Weights of a small sound classifier.
Model: 3.29M parameters, norm groupnorm.
Training: soap at rate 0.0046, held-out accuracy 99%.
Rows from block 6, named by matrix and row number. Each number is 128 + 24 x the weight over its row's rms, rounded and kept within 0 to 255. All counts start at 0. Numbers have three digits each. After the name is the row's rms in percent of the matrix's.
# convs0: expand pointwise conv (model.blocks.6.convs.0.weight, 768x192x1, standardized in use), inputs 128-191
convs0.345 115:145150165095161151092118150130101130173118124088136162068137097118122117130093140158137116150134112126152147126165121166127131122166134118120100105145120103104134158132112112145144130082094149
convs0.346 080:100114110122121122132128126120147131132162127091161096136098120117165143127113152159138127150167087171117144146143103112186174167136137135173139180120113125170156169120135130117119111097157151
convs0.347 084:124115151131138129179142117122068131073159107120130186090140128118130126152116084141151103113118133115151096120154164138109138144162121132137145132141105107120154134163122144112161125096127129
convs0.348 064:118095139119098170150104159136108145143125155112122140109125103125130115133128160161147181160120109118096115155103160145110147131138134117124112108130136149108122142111173133139093111119104148
convs0.349 105:137172152076118104090127123140134098165118086141152089147129119129114109140156152097094100149093146122135150138132142129136087122111150116125168112102134141138084106106110170093124114120132087
convs0.350 086:130126123110168131153140157141129107100128076122159140068154110132125137077137157143128135131137113102164125154140129144118107165131107142088172124114136142111162153114110128118164153140091129
convs0.351 075:117111113131132142129157119098119107170137090127143139125128172161104124152120121148095095122109135162115109172126094132150114117165119120118116132153140132124162136135152160157106102096124103
convs0.352 108:140107129126119155129138117100154167149125177097094140121083100121117145174083127120120169077103111149153119133111072135113131101140137162125108136111129141134098109192148111124165144112154076
convs0.353 104:175118108131165127128164080131087162149102080090109126127136137105166099132117130131124102151088070127129144157105107170144122104121104172087107132147097109117114121172131096099113146102135138
convs0.354 084:079124071131118137132147130132110072139169132178108122126147143102092118105141149088134143097154123120148133126095097163117122123128107165147119116151139155150142139123106141145157111135140167
convs0.355 105:133153113121147108134120122122106110154179162137126150127134137134076090121136144147133114134107125086160158130139119112126168133145121106096127106138134162133107168096105098085137120129082148
convs0.356 081:099163116137116143126128096122116164157138149061131129125156138144155131146154113102117143148148148152138143111092106181119116133150174116156128135145123126115170148184136116124123156169061144
convs0.357 103:109150144124115131082092094110103139120124173184165110122095100137143111091103148114107129177139145134131133148155120117085140111119129092129085156109111105131104121130153087167125102129144127
convs0.358 096:149178119153128151107131128169129109133095130113136127117139089171141128105125112106083164147121134130138099106125112131146118131165117107141108130141125179162119148125114136131135146138155126
convs0.359 116:158109103147123157138164160145129149119131100144158139133121111140092109128092146137131119108096164104126139101127102125148167162132085112135079136155153176096131126097103101149158102148102110
convs0.360 081:163121103122163119167109129088095142148143107105135102156099145125147134151151100127093181126150149137150146116132105158093086139154086136151116114143165130109112082134152087125097108127138107
convs0.361 072:121131091091133143144184160133177145112176159126113138124132143131132120100107143138134126141166138111112156125155141120135112188092145101130138111130057124105130116089112112105125154113169110
convs0.362 113:078140118118099117124124114069137173152120151121134108112101167149146110122075090109118125078136137115110113113112112110168100119094154145118132165111137112095124131139120111146096085105106101
convs0.363 077:096153087122091097145162128154096118134156119138158124109129100144106099098141129135132121122131119112180108114122118132121161103118108129202109125128153153131163172121137145105125111087093129
convs0.364 085:148082136134133118115118152122089066113151123131139135124095121092154127129129090104126119143175107126159087129133120109101094150131131158117091086130121098112136163185123114147160145153115128
convs0.365 089:118120150145138105117125122182153173091107187095131157152144127139122149103126130121112109126102102131108084170126158108145140122126150112157124122113179129161130131118132161152145086153122157
convs0.366 081:136109127128138142166122148121104112097126114122138137110123124132159105097125145129135104085101148121197092162151173141119143107129149107113129116135084135133130119175100135108149171125107154
convs0.367 112:152119157103140172109140121128144127130150185088144125116140049135082099101140130119168141144121127131083107150096089121127146146135165105150101112100149129157114162113177124105139110066154139
convs0.368 092:151130114147118104121154115119149154158151187122098161113117131156120124124113145104137106101125079142163127151132139142140074133153146139146133174175102110148092124107090144163127127132129158
convs0.369 091:133173141123199143144140163141160139165139122135134147107139151135164107126100135164103107173126139124133162166156125114136130140128124108126105115142073153145180138092135147115090159074163128
convs0.370 106:101100148126102130126133143129093149130119131099137128139130137162104060134145150117151156120096088126159131150175135114098152152136115139137101116134134167184166098120138142126178149116112092
convs0.371 076:151098125115159126129147101097086085077121090118135109144104100164147137162167127153103080152117144102155090090149136137125161111131130122173081134130141132159113126115146128123100165096086116
convs0.372 070:131146146131134088146125136095148123120096110080132133129117141105143093102100090169153112164129121161101112164174125112155148133123136126151139131156098107161130154135135158159179145103131148
convs0.373 120:111136128198133087158117100122133136152158122109102118121128172106165110108125113129139123122096112132114132113164100120167146121096140144131144158100122153112118148133141074146132125186175142
convs0.374 100:127115113152128063136115101153123106148118122115162156147124122128139068130129128093118107150135139125121129124146093125117169126190127119158125133164094134099107138146112128125087136099153114
convs0.375 110:151162135134137117169143137123122147096096090120083137165126119185142142148108100064158126101102101126105116124149164157148168127105103167103129087161132150103105142120130128105138078124139119
convs0.376 087:070089111124104108112136132096123097116158145159126118133147137138131098098147202075136120145115097147144117083118119140141127128117115132118108151130100129099101128152146108108129142109202144
convs0.377 101:121148115170118158101147129101099143189129147147132095185137141149109143156143123146175139104140101190133097135095080144138079119117141102136125136111089117157156119125185155136167119130122119
convs0.378 078:167076125130151142148149107059143142120110110114182139106127052153121094091131111142135076145108160113132096110091104107112147136121139118120155087110135125123143101164136103118124117165086119
convs0.379 087:116078118144132133115129108131090130122144122072107134129126124143135160095128136120184107105123134080117139092113111148200139107124118145129148117119146141157136115109121133090103132099118137
convs0.380 116:140103146152162121128108127092140137080150096074132131117083130115115120145149112127139108178144151111130123087157141160137130125120124098158116122158112119120147138087123172117114121140139090
convs0.381 130:117102081121114129140155151115167189139103185104131128119115153140133122108135131155127107139139164124128133086130155128138176075157152105089137164122151106189150089093116103136121091118161127
convs0.382 106:115149174124108126098137110119156122090144097137155110152078103149147082103158155099105125155083112133167099151161065118127097147158126097135087090156154154119122155136128145113149113151130116
convs0.383 097:142108130141155144146139114105120138145124084148122119090123156147117120164138162095130150118135121162159131107137109105119098127153141139134134124155143151105122130119135130134126111101089118
convs0.384 083:171138157091132115103150113095187120108149109121109096132147113117160126129142115083125068133164121168171112104139129138122115121140139110151115155165139134132098149145129123097146128161091140
convs0.385 097:167107081126163112124143163094107140121148104135128135132149140133119102118097119141112152142132106136121151131122136092126098140170135099083168109144173179142160114159114138054163139098145135
convs0.386 081:176131126110145119110176130102155125149079114116114108150093143126118101188116106145113104143139131140104110163108104133095099129161131144126135116135136110111095104133099125097171122115133120
convs0.387 079:139104170165147130123125155087165129149148115139135145134136074138119109085151108112101120162140085107140158157114123140078116139148096167101128110081160134089147148111107159135109169137122110
convs0.388 090:103129144159145079151135137108104127097169120168122104137152135105140162147127138129104097141156129139120146089133144163136125141147103115135167127144107112138142134102110132135183115170104149
convs0.389 090:143137090117137142117116091113127136142151132153090147135122159124144097140141159113129124138135129121134132134139141121124084131115144158146145107116144127124155113147158099140096152117144158
convs0.390 098:109100134147069093115138092145130125117144129117106161145137148124090134116129152149090151122160125144141178084134087147109140129143134122129143141136127116195110152123104134165151150083103137
convs0.391 057:121130160108146147133148115136091084086156123097157146097178110163123127111131114162134155150124158173152150144166115096133141131148182158106112126154131118142132167146131157172097086147146162
convs0.392 115:131124120145113094108130120129083127079160074184110108105124133117140136170129131070132124098143120147146105130161086123088098134098121156115108126110128118128169136122118101155104135130145129
convs0.393 120:157099122153138128167143139108134130179107139152113142143109171147146134091087086169149127095104135119119165110098084113137129113135133120114117129170125122148152126106141162125120151144116132
convs0.394 121:128124069149150115152093179131093117076152132109089136148095076156115094092103118120145126163157128111116114122125164105111125110115121116130133108122128118086116124110130124149123145122109116
convs0.395 104:129129090081132150158142146116166143100128108091157191086150130106136099134150114118185131142124111120131122129152149118159116128162138113130151116067132122121115148132124106117153106166117155
convs0.396 140:121122147096135137145134098125108122139126141087142123101116099126112158131156125099113137105149124156132109140144170137099148073112111097156192118110133177136163107124107178132126154142129112
convs0.397 091:116132114158126090104103123120111131134142094126105146131150124123098130132155143084124114155156120108112126117110077137139112113114120124095139139123087124152135110123100137109131120187133103
convs0.398 100:073095121084119151110127115115122144148116104179162126099141123173106117131143140129140106154146153148112144118132156116110110133098123133136096163126166141139176116099113118131128127090110092
convs0.399 077:143108152111133142109107113149119113153133167146125123156102139154124115119109117103152066077135135132098186114165092088123165109109126094131108179164135109140121115150130115156176135110075129
convs0.400 089:127161122139120138157167156151112140133138143132161128135114136139138146113130116148156073166146105133143113142120113103118129153122122104162107132162095118130101164089124146090123117091135119
convs0.401 092:119107160103112130106114119059130108129124088122113092164151096161106114108130142110083124165124128155191115137126133102097085116159130142150143123172142147134142116156125108119131161096184132
convs0.402 039:142111147167129102139142147120147188130116143144119109123063143115112132155108122105086100119121123086136091101107132150109116122118131107145141138119122106108119099111094110107157141120092130
convs0.403 101:136144127122067139132145102140155131130151093108122155159162098131091160136104134107128157137143118117131118121092121099139108103117146146090104133107139108163124139125118114143116169145158151
convs0.404 120:133164125117110135120082132120110082135122094106162124155110152105140159170108114169122131146054119123161116130149099075098079131150132083116144116120144134128141099101106100136089122095129108
convs0.405 124:197138117159112129180097100141146132144116123103104107121124114145129136142204166135105092102108130145123133053128132118118152134150157160132119097118091089128142108129098093114117120145124101
convs0.406 102:117161114165099101133160101110124128118091117166077123128132126121077137148121141159122085160142110134167126154139160126117169134118123114138134144117129119113114113140127106165128087126096114
convs0.407 100:104119115168108140133144132142112134182140153117107093107104159114146134168140164105099159137151132139170156092120157161126143114148152168112120092059168114092147113151128099113171119118125125
convs0.408 112:179118114134136124113104110115085119149133091178070194129127156102107147079170084124153133141147152178094162143119141159133149128147160100085104102097128117137127139125115110094109141124137173
convs0.409 096:111111139149112157074105144107150150140114125130141114139131068141087161143133163160126153132098093152091166115123116134134121116137138114112116120157190136117106094096128107104127145169109098
convs0.410 113:170096146140112123134129165118121149115142118126143104124191086141077114129104095091111157156106114131162148190195135092122115134142139117098103131137115115107116134132112113155134126156149082
convs0.411 112:163137091126162079098113114121147120096166130173110122127121158102121180187105128158123128137117101113134067114089159117089147109099126131174100163125137147129112119145176115098155073100086120
convs0.412 083:116136126112134149094072092151126130153130180101169156144120129109138133144116110102119119128080127149079122145144137128137127117108134108166125127171131129129135118145119109161166087141114161
convs0.413 100:117167173054119069145100151104157131156117118145140130133094127119109128120144097152126121116144086177148101098131127128141159141139151080155116156142189128090129138136143182155122130132146119
convs0.414 066:123123125115161100136108076145105168125144099172118141133168083147126147129128113104116136128154121166134118129149139092137145129133122154140096111141144138144148160141149135089081126106169139
convs0.415 099:153101143158163099153088120133127144152147111072165129119097164140131153153186102117123167107140134085119123180113112119108130104115134119118104133174139100100110139124112148204118112135149130
convs0.416 059:118114145162115142138151125119160156119126143172089113146097126141094135165076138112123119109141144113134108075130131132101101139112135147153113151092120131113116143098117150057163139089069079
convs0.417 135:110163137149129102128158154146131118092130134127095139154127127124126104144115171117124107127187149147108090123069109115112112101092124130131144131113096078147157142089105083114113102143150115
convs0.418 070:171106095111149134144143075144147156146122151141142121131127187123170141124136126146142119124140179122124166151150159181100139139169122163154150179136168163162170149177135104161100106110131111
convs0.419 106:132109133165132103168126081140122128132124072121162153141177094144095149155126137120169133170146113132135111129088134115162138157078164128124136079123098100127150142103156109108110138175083119
convs0.420 088:100121136156123099129164128134159146142091119151149090118139078156129107145116177130115135112133131080129158135113144176116117131137136109089120129130182146143147133148133126151108128141138177
convs0.421 089:102153121165101106161134112154143101132138099105090108131147124144141123118140139140119107078135122129134118177118190115115135093132118171141178114168146163132165127155133151130153131131076170
convs0.422 100:105125137145148146134104117093115129129160110141100115137116101120162145120142163143108076097124139092115167148169133133091138147113139096102136113100112099167157113155145096167132160145104128
convs0.423 084:121163124162126131095133142100147204140112106152119124101063139117114134143097141099084097111092135110135109181116096136150096109119136086095154120133098150151116152148137155104129128111144142
convs0.424 135:115129131136117111119130102130114123104131111147083150138130104116124103155130098163128101114130105191123139109129113139130158140118144170121160149062109177130130152133118117126142109153112129
convs0.425 086:165131118127096091102123127132152120115122152132120113148141100109124114121101131112116120138164148105153166127135128119107111195143131130175158195129124112126119153094131139138156108124139088
convs0.426 135:112123105131117111110106112138132183121078132131136112117152114118173104116136165135110114125167127146102154109122140109124160179136154107136141118074130107147120122068204131156156165172104119
convs0.427 093:097088140172133131184116068117137074083148126138118157128142129144125139114125103101161145129063129119110112112148150113119129165137106115123132147158113114105113119131111142151114125121138169
convs0.428 090:144098125108186166119144172125143109147120165149144129143170159168140124114140165111126104123155177113154139150108121126140106141118118124119145109100097163117109131116083153153125142109123131
convs0.429 126:093106097096149077154138128089162119110140140132089121096129148151093112100135129084129121100141160160118136121123139140139120153136142071084132157127150149163132128118112148117129172143092115
convs0.430 083:127164134126094143127141133097174118155163174137152127098159169129160065094111180125115134117101115114152153116147151119147104120093106111086086098102144166127157102102155112160161154150131166
convs0.431 089:140093093080157104106108110137099115110149111104123077210167134135127093149142178108131114172153106159094138124128181117116142112126101127141149149136136135106126131098133122139128146125094117
convs0.432 097:168095146100129105078112160138076161123126053120100110143112110122154163150128132162174088157130160101146160095129115104155127162129147110149120141140111146117107097162164152161141112141110109
convs0.433 100:078153123089102129117173088140139144107094108141136146120154121141128167104111175112135146149147155090142129110146103110122109130103154131132142121141148158130153150132141137119091086123151176
convs0.434 091:115137133136093142097097148134117141123147164108120162154112162128126114167128120115130066168124166133140184119153106122142103112139125102148119147154174117155134130137166133137135142130131123
convs0.435 088:167146151074087137119144147103097094127129119129089127160089151112149126156153105098183110107120171146129091123102080144159155126142144098124131172133110147130168151107149102114135127112088096
convs0.436 089:094088136116132124141157109108120103122107101137100138129148133104149109127170152133123155095133129155159101154141124074154157100130143111089133138127162132129144140109119141091130116093119122
convs0.437 092:124152167121120128113100148123098106103116086115167109167147115141113122135124110153165079143143094118132172109129130154129168125118088154133106117140122127125137137100195149115131157138125121
convs0.438 122:142158114122108147113097137114132137133114176096167117128127153145138158102120158144095126107121112130143185148170127117121133115102157138117105119127089116144139141133096139132154140134099143